config.yaml
arch: "transformer"
model: "CTC audio transcriber"
dataset: "single English nouns, adjectives and verbs, spoken by a formant synthesiser in many voices"
train_examples: 78125
noise_aug: 0.002
time_shift_ms: 50
n_mels: 40
hop_length: 160
input: "mfcc"
spec_augment: false
win_length: 400
tokenizer: "char"
vocab_size: 29
norm: "rmsnorm"
norm_position: "pre"
hidden_act: "star_relu"
mlp_ratio: 4
head_dim: 32
fused_qkv: false
bias: "all"
qk_norm: false
parallel_block: false
inner_norm: false
kv_group_size: 2
subsampling: 4
layers: 14
width: 128
positions: "rope"
init: "trunc_normal_002"
residual_init: "none"
optimizer: "soap"
beta2: 0.99
learning_rate: 0.0021
beta1: 0.95
shampoo_beta: 0.99
eps: 1e-08
precondition_frequency: 25
max_precond_dim: 1024
one_sided: false
adamw_lr_other_params: 0.0019
gradient_centralization: true
max_steps: 5300
batch_size: 48
epochs: 3.3
lr_schedule: "cosine"
final_lr_fraction: 0.1
warmup_steps: 260
weight_decay: 0.0
adamw_weight_decay_other_params: 0
Rows from block 3 of a small CTC audio transcriber, named by matrix and row number. Rows with one number belong to one neuron. Each number is 500 + 40 x the weight over its row's rms, rounded and kept within 0 to 999. All counts start at 0. Numbers have three digits each. After the name is the row's rms in percent of the matrix's.
After each neuron's rows are labels from the 100 clips, of 14976, where the neuron reaches its highest value: "peak on" is the class under the peak. Only what is clearly more common there than usual is listed. The data: single English nouns, adjectives and verbs, spoken by a formant synthesiser in many voices.
# fc1: MLP up (model.blocks.3.mlp.fc1.weight, 512x128), inputs 64-127
# fc2: MLP down (model.blocks.3.mlp.fc2.weight, 128x512, transposed), outputs 64-127

fc1.340 101:537471452511465439504488490452486472567489471512472564493536530518542485527476427545522509533530483576506469521484526478531497545457475495504444451455464535491564513528564573480507553557488519
fc2.340 112:458484489524523495479482529536550478485493493403477490455471508477395504442533410536462530490520514483537603523497480540476534463439469386500561541504541483494560511520534495531526436442489531
peak on: /ɔ/

fc1.28 110:513463513506563478533514472468474505516512618566550529518501512463516522591451503519495471493494518462479453498575476512508533538477530562448460539545488480558476456511511510467494505442459535
fc2.28 116:554546472441467475553468530476436490436471429469552537500508526489456436491544491489474508503576557433478462499521477532426524497584525461524474425431502486493472534546514509427542457519520507
peak on: /æ/

fc1.228 107:440517462395507571409518493410490534514510525522531577491495495559506473514484550479480517553480489422438446498485462469499553481542556511471545498494429545487519415526498466453556548530503551
fc2.228 120:526481438478451514535524445447599522472515526565482501506557543515487482468445463457443434534488522428524581465458543480518505482492413549541510525497484490538550452448537436500475496489528476
peak on: /k/

fc1.106 116:451526534490485518509523462574475498462602503581529514538474473495373476482488452521453527482485537495500572477486520580450543494493541473508495492586485497519502580488503510438460533462485473
fc2.106 115:448546526535462490471471503528500405570498511463483445488482493554557406565460474554479449513489383502473485501445510440500482494521520510454521498440501459466456493580440521511537450472478442
peak on: silence

fc1.381 112:478502545538476531469477520521436506576511592526516527513489524491499497497467514495514485513421532477507511548549482571501524505437415479439557489514492469480506513455485493599489487515481447
fc2.381 110:480479555466469521439444597548519437514491447485479526491536413496494550446512503472483446560498471516434472466496556466491456533586525514513483500570491520469435607510499465445462533514460519
peak on: /eɪ/

fc1.319 116:503492496433464488486484454463471412509478484527514526532472473526519489552500538495533498460502478474487608505513498508452539518442515514556476555565457524442527572473523450476522425504565485
fc2.319 119:532501543488500527505566488530531519527532540572455496490486527469532431484538469413401519534454554546554529483509470528478491522486478520402550475515524511568512397517425501530565488491478459
peak on: /eɪ/

fc1.280 112:495507492468476545478434412475495480555542561462469467499534454508495531550490512509511577489414549490515469481420472525520445550498490584474452472468555494522498518564487568582452483514545551
fc2.280 116:521441428517503470534502549450439557465524530570488434486515509501510488504608483520495520520428411565535522491469462471552521541462575487450533500519484484529478509423474536473448531470434505
peak on: /oʊ/; /ʌ/

fc1.416 109:458523545506548450518454426500511536469528468541492474501513461469559506519504524579481550509477560524515536492531430517509488413586495497466524536489524529535445473521499478443490486485465500
fc2.416 103:478483459515566452538503488479518515513534495511510582490530543491495463479572582528452388538525450509494531487494558457468451541562520512486487412551529451517506448538559492438497576485500513
peak on: /ɝ/

fc1.1 110:534477433447483464521490536484540482556513438519458467474534594511502494475440493437472460557504521498587558552498523504527430491478557541501500465502549526515485457489474512449541492457488462
fc2.1 110:396538481517480495432583512530521458491468565502522529556457459538560565489548478494501533477454495512402475483392476511454522449556474550440458510534478525483543525530522495511475494567503481
peak on: /h/

fc1.32 104:520484531460486555507532537429516516523492475473460510440503462541545535436494485533429488473550543525536518521523486491545536498520519458473444487516583505596532509530495521478490478541432440
fc2.32 107:475471472499540509489480470567495481504484431551470443520527482504545428544417449480516493453485503530487500502448451488524547493569539509513514484498411485502430481513524464425482517458490539
peak on: /s/

fc1.306 122:508473511418540478466452477505567510578554427445404563479458519475488448526448492528576453493504457506483486596537486481515503540475480511549417441443553487446526492444481548556549476534481532
fc2.306 107:484566473543466508468551526499471483503496463530508580467538543506468431457541488480497605549418529533456517464458578482497466491530518434556533551504507436451480543580549548558557483481402454
peak on: /oʊ/; /aʊ/

fc1.371 105:462470537467484484553506406494415572511469567547528484563489489502495406492444480572495462478492495561533512474467509536474507504511552481482448497479499497502500559441447500502511512462492617
fc2.371 110:474494498507524498486500502454420514451573523450534362486490451444520456533473449543466507494550497439543535466466498598464548412534519548475518533454494471516417524537463429469476541455490492
peak on: /æ/

fc1.18 093:512521478631556511499502589506448381476549593468432465479525488557523533541498470461486485425420472473512488531450462536577485537495448473419462475487503492494539505497526534502485486501502488
fc2.18 093:530501468522488507558501558480478477488465453512460410510473547485553474470537474560591495544560445467482496485445495570483500566495438460468563566551512451563456479477493468526485488526497486
peak on: /h/; /p/

fc1.34 102:429568475511490443562463540495487468488561506500490454584551485466443534404469570522469499499514568462561440468425499522475529490556474549472456496459528509539514409531505490496475480547492551
fc2.34 095:522486509584508509461549569579493453613446515588495529454534586478490520501487447554462535530498476526503489441503510493463477510496488476486516494456491534524569487486555484452529505515544516
peak on: /æ/

fc1.165 116:475380534432475488523485518519574527459490472467478550457450557448504533548515560466510509534487509493533478536506507425510557537444524522484575536522549450495521552505572500535556443485515482
fc2.165 098:537515446553556508519449496442513513557519504496588531478538519545448462538463528497470471543568525522466489515575496496461540514478548398464515490429429529476533489454507534445472449522435495
peak on: /aʊ/

fc1.305 118:548509467469439490527489532495495503543449455504554516519531551442463558487527470546508462554480510551499547476537516546550509505473473523543550445573572503603611487534524487475497552523427538
fc2.305 115:506487560528517432496519464559493493614518519519497521502502520487502554629482492548524573553466510498448551555457437547495491441500510547514471453513543480519502533484502502528474487482421464
peak on: /i/; /u/

fc1.14 106:439494529555485508497562540553403482487537508558535514500473524492494445577499474510446533425460421481519502555480518504498573510458416540543500576548524498540485616578508476465545491499493519
fc2.14 116:521414489473523530508500427497563476425458562531420483542543492489454573545509514500562530454471476413547500505573470470518448536495535518495520556489518519457568434456508499534497567471556509
peak on: /p/

fc1.5 138:525474553500411470476475531513486475509477461544514565509496546408454484505494500494504565443496499504475487507479467471500533598428465554466483461528525507555483545543497531467512542547506562
fc2.5 137:470572559521469515486457414486495505491545517541562530558505529477444542469452463520531557524578464524477521534409510498558525448504538450443460542495464448560471501463518503453423504553582519
peak on: /f/

fc1.92 107:562497509475498533514524528489483467542470543478526494485525588440461501536432528531509387435455495506462460537508511465523535462481473503512527491495493556475533494570425499562494535454527514
fc2.92 101:493511436475505428471490505500570476504522430521473443561538479497511514522453491578485559513466468541483529548526547508553486395522529452469447456533486504553495547562419530510519518518532497
peak on: /aɪ/; /eɪ/

fc1.190 093:488535506528524561541492443491519431474448493540510436523506455457450516546489474500534500553415541525472446504405497575472528511472504509534507456508461493545519548578581504446494429467531541
fc2.190 089:525493500404540432544503538463542488444420496435517470548514535518494462531499515440420516418443548474498452517421520540525513567486533547504504472496558489518512502509536434556505520411512530
peak on: /l/

fc1.271 108:484469579425500517478515556496532476510493491496398496516527427603433485420480530541474501447515408465501490504472487487445523536533561432570436476517564463485499538523549492477481489460506562
fc2.271 098:433580483503488452526461449503517435472541486513469459494466513485438507583494445485469495462468563552473498470530434512524495443523582489511509500462485501480498466510509488563558473513452511
peak on: /oʊ/

fc1.119 139:492445488463482536433483451486432535492460483457472526560493485499488494484487504539490438504513451549559442487444538546528469506489419514503489433478586461573564490485466494493551453512640454
fc2.119 129:475546512510598512391486553578465454583471448506563522467515477431496503489436499465534444556486510527469475464516490457492481495465443505538561515482558494456460568538564532534545464496559436
peak on: /ɛ/; /ɪ/

fc1.196 129:522525511538423504615514524498504465579515505447479474500543450429523532538508546488483435552451496528486431492551550545501494488486458560554597480468483475489545577525575472478443472523475455
fc2.196 119:529443516531495569443512533469527574496441494612454501541479514566466467469449552510556473545542542480513561453420475585504570502511474443470493529503575495407493523461476524487439459504523540
peak on: /aɪ/

fc1.311 100:504503497582450492517523558464518527515458521451473472558523515480490548491474500532504489449512454438475522445553492482475525502448477478488476534471555476469445554539503496464451525434526434
fc2.311 104:569501522591446478499571473495408511505493456532581473564495475445538473547496500449511464576465526531519389571532542549513493440558476538488552470478509473505518499533523524525532518553585619
peak on: /æ/

fc1.462 140:468556484534467496435509452411548529521489525464469456543495481469480581481499518512554505522485506571537450453552427450516598474505452523446534485503533514484501542505532518548551501492562464
fc2.462 141:515538458506552495524517540540455515442511508552478474542597537500506474517548504542591567514497435517464510511538464579491474401542429524437484470536514438457469511573508554515522518483460473
peak on: /aɪ/

fc1.235 094:556471460474471478495480540519507544485558428492522491527493533487489521526530526488483500499540516413555472479495450535485520490504569502507522490469501450462474583541583451490436459508515441
fc2.235 102:567536452549547472513490425519442524478432509533517502506576543547480474498536515555454498514459569560450502492504515487498541467495504481503572534499460588494614502409478483477501492485504501
peak on: /aʊ/

fc1.458 109:482492480491490494547472495438428500515449519470564548515524576475547457530506511502493532483556495515525476542518488494541539441487477509433516455476581504459588453576482521494551446488474564
fc2.458 110:499572419480526534469522496438534458554501471463534466517481410502474522531497521470469453501553522489502518440469496508487509483463536520513492440534504517564524479556534510503519565479422532
peak on: /ʃ/; /tʃ/

fc1.449 115:546430542440451524526497526530485557470442534508473465537527550470482537466504475513480459581505496543513524559477511551520451502444509454522466466520543472555484544579511429519496509481481581
fc2.449 105:497545463560565492553516468570526529471510447485581483475545499526481504532565572484519512453436485486522484414537453500496565408496539504528523491500533493531526451537494477449572484541523528
peak on: /w/

fc1.285 134:458535479470472530450542514510398487532466524548498485551535460482509546582517456409517497466505504521531478531534486512465511459474514582452460527490540455508457555498492492548446503502470497
fc2.285 117:464424467506505472507553513532560506541542493498485463512491479482551545395518473524535491540531470513508537503396451493566588555520493439453445494450438495520552471470469556417533466505517495
peak on: /eɪ/; /ɪ/

fc1.126 115:515523448530481491544453520464478445552486595481453548495464513540512558473504507519500522511620450502548573519438418450567512449457482486521530436519476462484583548540516514452489489498483468
fc2.126 122:477484476500554496531573466449467449438539455470463488467506558563450482440467519437559446462449470536507580439594528557513482460569536486487499499540458568537477518400497539512560531472559534
peak on: /ʃ/; /tʃ/

fc1.6 117:457480479522442509415565497454484426481526493477494563482503515585577548490555520537494458407502490503464518459520496534468586586490521498537470508501500494546474535514500549466506546563480519
fc2.6 113:493415528533567565524512492527510558499465512423445503408480475520588536521518514503496545537516510494475434462540504527494483531464447520548504483497518472451472531524579503491419496489529543
peak on: /s/

fc1.378 089:491507508487475484431474479459503531507507518494515439454480519532485488484506511483458537454489490479508535483529490446554486526445410468520540512497586520543529509500542486504460479462546501
fc2.378 091:494543551510516424585497546448514476593512533449522536482534533491444532494558439426558475488527536528519478534503495514457501487462492401434435501489495443533493520459493517482471555474553496
peak on: /ɔ/; /ɪ/

fc1.246 100:520438508442543484456414528552438500549525492452529561493512441457450530550540504473497461510493464489513413537555466461507480537450554513548564533529549521489544428435451490501479559436601557
fc2.246 102:584499516522477461442508477491642444551509464487496543499493579540515522478518487477483494544547520523505535523493507499500539537459522565476475591531476518526558455521522503465464489545459485
peak on: /aʊ/

fc1.444 100:505458499499494492505455512500469429523536506495545522475504610474444554465465531472439528539414478601466486547470491468547492530496493543483487519486521567467445497551573551557535506441473453
fc2.444 097:525437504505542490487529531504518494469486477472486594519530435536524372575443460564520509541443463521504547488500490480516458551501493570556499583486490491515573526531469531474458475498468511
peak on: /oʊ/; /aʊ/

fc1.94 096:450529472526552439537511581450531537508509497484526510391517490507508450554492510506508506559510510475513499552492590492543488490387437511504544553485581521471417554499526473498480492540438516
fc2.94 092:496556516510476529486468468557503470466440538416549528571516527571468483469508520500567520469490488500432529526489423462473479454533592468560461495549527500547623544500413543513492589500478491
peak on: /oʊ/

fc1.19 131:483496419499472510533439505474468517540474554566490545477530497423536539405539468533475534489560489472411521514530465513484554567509475484612439490521583504463500512457511501431478469498517495
fc2.19 121:489498451470556469496444507404432555440472478505504520461512651519449558518504560515459492457507507502511507468512532523541568513472467544522486440454438508483504481480502490482576486496505517
peak on: /ʃ/

fc1.27 095:561524473521505505475506488466481452506458464494486480440519484526475545449471553547451508516466502550476488469489487512556556554497464520520532531511508379493496466506475504479495508531546527
fc2.27 091:520515467509495493479504514477519556545501489498519500513576463550553497593555431541531478510548537522541436500453499481517435447511486492476473468619585476433451473542451492478562478527494429
peak on: /k/

fc1.230 096:479479456455507507561434482430537529488530442515466529493511565462486420442577484534502461515489466467512568506509471449428454522547519471541483426454500517502512562486632531542519481525415475
fc2.230 101:519500519559581535482487466529462447549486444458505569518546470542502558471509517532446503532480491486441440570510466448456559543537560490476559486569457463515490525419529511529497479466447470
peak on: /aʊ/

fc1.433 116:470521493497502526543442488465490540560439529482549534512592507494485573506514446505474576486470481518484466567552507477462492488510508478585453490494444477465531490474502522489515486488576563
fc2.433 103:528463482486505507454468484554539553438492496503470502462519535473545548493493498504544475517474518448523525516541507439517450443441541574403541550480496476472535441492433467436552569506524527
peak on: /k/

fc1.503 133:454431503484507539470559493540461523466537474472477522526497487526471383476508479494484520467491456448492504473582577561572578500593402531489503530477553495497508440497500480547470489523410501
fc2.503 128:521526512482514481549400437486493428567463470498529473492439497524482479446541497495547500496542475535474543496646470483506493470471515496494435554537471536497485538524510472518478464504499525
peak on: silence

fc1.489 108:483603450529533447541406440527558467510450483525477439543524509476476570561493543627560546524491539513522551532483519496499529499516460543511544534504495570458457530533531490592473478444571522
fc2.489 104:525460498482529543437524535521516498516500478540505459515549481474499504466495517487490538506533550489484479489470507474438548423502496477512548465573536418515497450499433474496478554538424517
peak on: /eɪ/; /i/

fc1.268 113:502463496416514535456479538478494472472548489484427487482477550538504528497530516472441500480505509463471500490635491557497549506584477520504520487487513523464521477399543510436574512494437497
fc2.268 108:462457449438475448521427521502567514520512550477565508506501455540444547514492474471496490484463442465535625473494572459530499433414478508468416503507461514597513527466462518506448570583525497
peak on: /k/

fc1.393 120:449548513506419459432494455488457511473550463404493520552565464496490570390472457464537524445514496483554506515514453505460472467453458508544495576477509482589480480495517498467483473499528553
fc2.393 119:500491487539513482462453518558477482606534546551531492491571432432518443572495513515537497521585458485468441498477513479452450505562569517489463465467447460479520442418592469510499434526442508
peak on: /æ/

fc1.115 086:515539514525516530481552429525456471559464439507553420428491526398519480567611508528523512522418478553533518546517440567530483446463471477444483504476438485455512449491535472448501539517522483
fc2.115 093:496536496430482518561490565424530531539481455483460493546507501497533504529504496378481500526556523481597506413537505539445558514500531572483532503479471469543471533540479488533473453516517515
peak on: /f/

fc1.296 101:451481464493503497539500540500503524465525469476424575539453542533460507522578473397467427523517464470510444494462473456534462594570496508516575449511520501496445538500523554455480470457572580
fc2.296 099:547523480418476497529483400392525516511527534516429503480485550462412475525473585453516434434535521514517470481487521412517511518455520511520476502434457477547512520546519477484495516512495476
peak on: /ʃ/; /tʃ/

fc1.320 093:509498491543451509563517470570519563502491486454534505542442472401488504402490451501462501466443475514479477483469484446488519490486515456488544453511566449484522559539501392494525509488464539
fc2.320 105:471525510541551516424500418531508480542459505515440502516507536498485474556539544519467541447521502491490494564645498523562511467448495563551515519477489547536426504496525524547456518526475430
peak on: silence

fc1.116 101:513507501478452471542564532579522491492538459432489479537570441466531493516442512471487513420493445518487455512495531590492536417472518473481466486541548482482436461506538473532404428523488430
fc2.116 103:474529430486559491545516531467481571568529503466493533482506522494464497423549400474514505492517495481463574541477514419429523477515537438514483492484477472592501486563516563456510513512510446
peak on: /ɝ/

fc1.342 101:500464453464467475445504534505534544516503504432509475486479486402467508458518567454513489531483540570545523457519444477438513486482590487459542450522523522484539454467536526533532483517524542
fc2.342 101:490522482515572515492558515466510481421547457526437549522529556508528433460560513517450560489519474540571506478430553454552496474575454487517479539446452538485543515479499519470520549462488463
peak on: /ɔ/; /oʊ/

fc1.168 126:497513446506542480568430535449504446525517455545518408590489565467479512493500499517463585522512503544504519511497469525467521526523489509519594489521496476437537477526598443471512515462477492
fc2.168 122:510481524561510561518524486509494482513533510547526513508520467448483560513531531519444495572516618525427491554515530495497409522497532506518494400508525447501552406507487490508472472546472563
peak on: /i/

fc1.164 128:546455511491495492512489575436459460509537382424505500508515505458476505484518574449482465532460486505447457547499539479518548494453476476551494464469517502571505461534500470545464524460517469
fc2.164 121:493464524536491468530467611549529592479548476501537407523416541585511488504500544459490524512510481539579423477462494529503511516449517549501489463492556522526507486462528414473504504508561463
peak on: /ɝ/

fc1.185 122:526548480481475468532476525453593525574494543482515534469518544542483525471482482451479464519487543523403496493474442408534446510517483447491476552525477449539409461518515594482496473540480466
fc2.185 115:519469483528513521521517501492509502488446444508502494518512497490444489542537460519502537519575458534497465506520560489509534537440519519485457498480511484492496478407512450514526475470493572
peak on: /aʊ/

fc1.334 113:550495504528479514514496504511487484459524466431515464538541537439569474491502526560515473454496476555442440407527431476465474518459519602495532521496472488465492488523539503537402509557542542
fc2.334 108:577514531514502533508520498466521477493535511564595487526526517483523511574473558515530471552513550451486453520480602471518505567551457418406485537485552538509495461499488491473527501557548500
peak on: /æ/

fc1.219 108:523451491447475450523521561511581531556544525438515495509524426528480497531460470544551518540500534473474506498504550457492471510577530437600481514472545513572452438560494527490575456519534505
fc2.219 112:490472554466489512572450539546535484510540500522520448486567544576515460509496525508499464496564484496503575449446519387479584451517432527534471482575464510430526444479510482505512512482446476
peak on: /n/

fc1.114 116:447485473534492520430465485507524456549478501509526619517496441474533514523600469479456491474480451519502519500554509580515526508455507522465519496515498505467541444506523519565479493465482457
fc2.114 113:519486481496459561500471545513510526492559501521463468507472416563531456574440446507500555468512498495458513498506510480540530421509523564447493385472439451524470441488543498526495592495540522
peak on: /h/

fc1.317 094:494487511451551466525543477492548523486583410452480457481502514519527518484527543505422466422468538499561511397504492512552480482508511516510569473544574490499571500513557470466481495515516549
fc2.317 095:461495480521510489489493506481492587562518478507536492496559534418573457580467475507497559416406509530505504509507564464487527469450492470511488463491508488482465498469541496505501534528534586
peak on: silence

fc1.60 135:501497544494521462472521555490511490568470487522499534495550526554487442535486501503501536411500480521540520551530417535508520429515509571560461511531607513539532450429514501502522470510442479
fc2.60 121:464519484542488474489443425524533517524477422523522482497475443558510490482501446475494499497490534492414446457456486488504450484545515489501556476456589421490454491557563568527407553497527411
peak on: /oʊ/

fc1.204 148:583508552425579469534553483499543527549505458480518499553458507489529566505521474448494461510417487511498551464468474550492493471498495493495570481510583506495485454457590528489513493544461602
fc2.204 130:494515482412517485522468487515503537530510547478435514443474526479540484530466489473424570503453514474528469594460539481528477532482522432486529495541587459508506514442530505414440522495522523
peak on: /ɝ/; /ə/

fc1.374 096:545512447532465480440478552447462543584508541607526566464462550588535446549457511487536498544433494450537489466495545486515505508507447473502472598499462499479443435500490497550471449522497488
fc2.374 097:517519481511500529439519532493427444430546503391438456475509499463453493461499452523473557556530444519486479475511515506485507411525470538553534486516512459530441389515478499517508567512490491
peak on: /k/

fc1.262 104:520457476516514435559539507486483533550592437512554485518494515493438405474458554504517437485413504494483491470600570485535415555504458513444482520547465558512523461544487484568500462478402566
fc2.262 109:517460525479421580459440457547497388452439513462574479459516515499543515473593436490537473463522507461548482455491512532466534460452460462507564547484541484471491447550495538505575554498487525
peak on: silence

fc1.401 142:501485504539481520558489566487453475497443440529498496544551460534514472521565499444531453470464466438453497508517442508529418508460559518464468584484506458529508565554519432437494552494459478
fc2.401 151:478492555560543528533516531508468512552571450547541475557495573517512552474495482458476550549469509432571515503540445472538515473456578467528508582535451475514518477554493462447466475503476529
peak on: /w/

fc1.149 092:481436464532502524552518491455549461404499416525505474490514464541481437565502560564485438478434519482519492518516538566514506465490445476503577465441521496601485438501462489472530511518461501
fc2.149 092:487600482491518533513513512495461517597569573485504472459429535494497520514492449405519473502455486511494532474506482523505544478544541529537542462565479486514461484448553487437512504470496518
peak on: /l/

fc1.423 109:453526447535515571507455498451526486556489498533485420538490557446478506475438501438534424499471426512519426553572488438485562537514443515450538478561466496489574578478468548536525521486571541
fc2.423 112:473538529517565443470497564487513487436470500518444530470587502508483531478492506559602538476548529549557530446523528560476515436450431448498470458540504475524492492484537476527470417499412481
peak on: /aɪ/

fc1.26 129:484503541469414560428541440498472493492577549541506593433569507534478472518519483484546498517438527450461451560474532518484461518467487597492624469518492472499526494536469550488485489525469508
fc2.26 126:509466465506479482421457548490512544553492520493546573500573462526509554491489528464415485523491459512529494500431537497453507461516556517466525554453502531472541503556470545477550528445529443
peak on: /k/

fc1.367 145:414521486556506504469559531472507432521471459522544570492510557473486489488573548492497541525484539533541488521520495495471438570521556511578474473563480539488468570544453456484482540551545460
fc2.367 135:571524562448550469496451507447505513421461501474499549496470474468460447443470567480499536461563563534530470524528477484524532496506535515455534498552537552556515453545520489544491497494496503
peak on: /oʊ/

fc1.357 146:552517508529484432506504483485576472493417497435552446477544617478482524472520495492551533509510515508460468557525533496452449444435457484496401538497431470431578525519581517437449468465523557
fc2.357 134:513554515503496527490461455514528473494538474556456536519478498538488573530457549493537550450520513444476584442506462484545553474478485536478500453523517415496522413540491475492427482607508465
peak on: /f/

fc1.73 121:545448442500499513509493475476468479479500492503441538536562477438407462585435440514451527426458509480478545560459434557458527446520504512502588542472482539465502593499523496478435528573538493
fc2.73 113:502537532477533537475471520430492476500512509545481450556486501533517494496531501489479514516436460548471464489468536491472506527494596489410530571419475466493441526479437417510485495437424547
peak on: /æ/

fc1.454 099:536440561539467559554441479451518553532484481548497443509563464477546512466593531531521544476517472504453496551492557441423474502522530489543497499547485495484502511529544458442475477545505512
fc2.454 099:530474517523497529539499481522505458557529419477430510476477491597480508543434476491542491436411513439549508474499468501469512486454483476404503517523528532513515451523544568549584531512469452
peak on: /f/; /t/

fc1.162 087:543486434465542503538501536416455479485575500498531501452552471547567509407492516553472457430489511509516574540531510508429536506483443452447492522562505507570465462570533478570520473512405510
fc2.162 090:505484506472569509484536480572478456448567511481506579429492568443496530466523519545513471561529466493506532507550493498475540482470518439550517525452556550485526479459453477450557479475573510
peak on: /p/

fc1.360 100:453512478531537502485447524478517586537482515451532475516425471510483465476466495507517503503433505520512554420543423409479432526441432559493484489465608481514463499547433525516527522481532551
fc2.360 098:512591539488564429503483446441505505506547457475471523540452480488453459522523540544536502502544488530514542519487523559486473461562498511489481500477544556458516491474447459500438544499495476
peak on: /aɪ/; /ɪ/

fc1.205 086:474529490540444491546522464500492487477480473515531472535537550501535509554461482516545550460524559479552467462487492580546513548537456472559458469565554507553521426493484424601410544450480523
fc2.205 102:531541530467551490477476430527482453464480507521550484536542504524484547524538457485538480554540553527448446518440480481521475442535488624550476570479498519571495531523492535490492518492425479
peak on: /p/; /b/

fc1.356 119:564446506509555571477486479408504450521605490527532493476482524520465553452524475491551496553411551543517452556465456477505504507504507516462517451431499470473507476401468497521498523514473562
fc2.356 110:486538465449535473526595580564483556436521516505541567478495569478505482540517524511434487484490410509498586524467523442485457509432485463480435568443439505500476443504480570520537446506495441
peak on: /aʊ/; /ɑ/

fc1.166 109:422472524565523545487527425437461529498501453493441496483564457518496523532519515474505520484438471568502542492497520475439519491543471499522552489504509465446511480565543541534446531502445501
fc2.166 106:503441508513482428487455566530503511509504512465435490458532493513548436508522501518435472506546515479554401537473547492479494483461610460565478443409482519431490491543483460469558557531528496
peak on: /s/; /k/

fc1.55 134:504473499543487571510575481497524437483570498521505471558514433420513478488524442511489539447517461612486552508550552517519460480508528452499506534503553503439570479450580603458483442495499550
fc2.55 126:502453495527483481445489419512419495531497435529507579590558497507538516518465513473565574543528496514508526491436445497510432430503450458552576516436520523494508477519452610477551457499465560
peak on: /ɔ/

fc1.244 101:536456492425405551560584470461515473451497518582495514507511463504573503571497444556533565471496481536465463520516479487443493493437540473450489455504454553565506510531506465563484467472434468
fc2.244 106:552594574501507430460433533520537479438461479496477480491493504449443571513522471500580508484530529469502472503484511455493478470616490432536512522439445468486427466480484542519509508461473509
peak on: /n/; /b/

fc1.101 093:506579480548512516486516528508497499473552548492460511541533525537505472438521518493510523521446507501506510457561540566533516474465496559491480506518467466549506387529484543433464529413457565
fc2.101 111:587465454517460524513540534485483471536486511444459500471485558528530528581527431544446458463560476538442530441504536469450456535582436555471451495561528497477502523469532495509517422490506467
peak on: /h/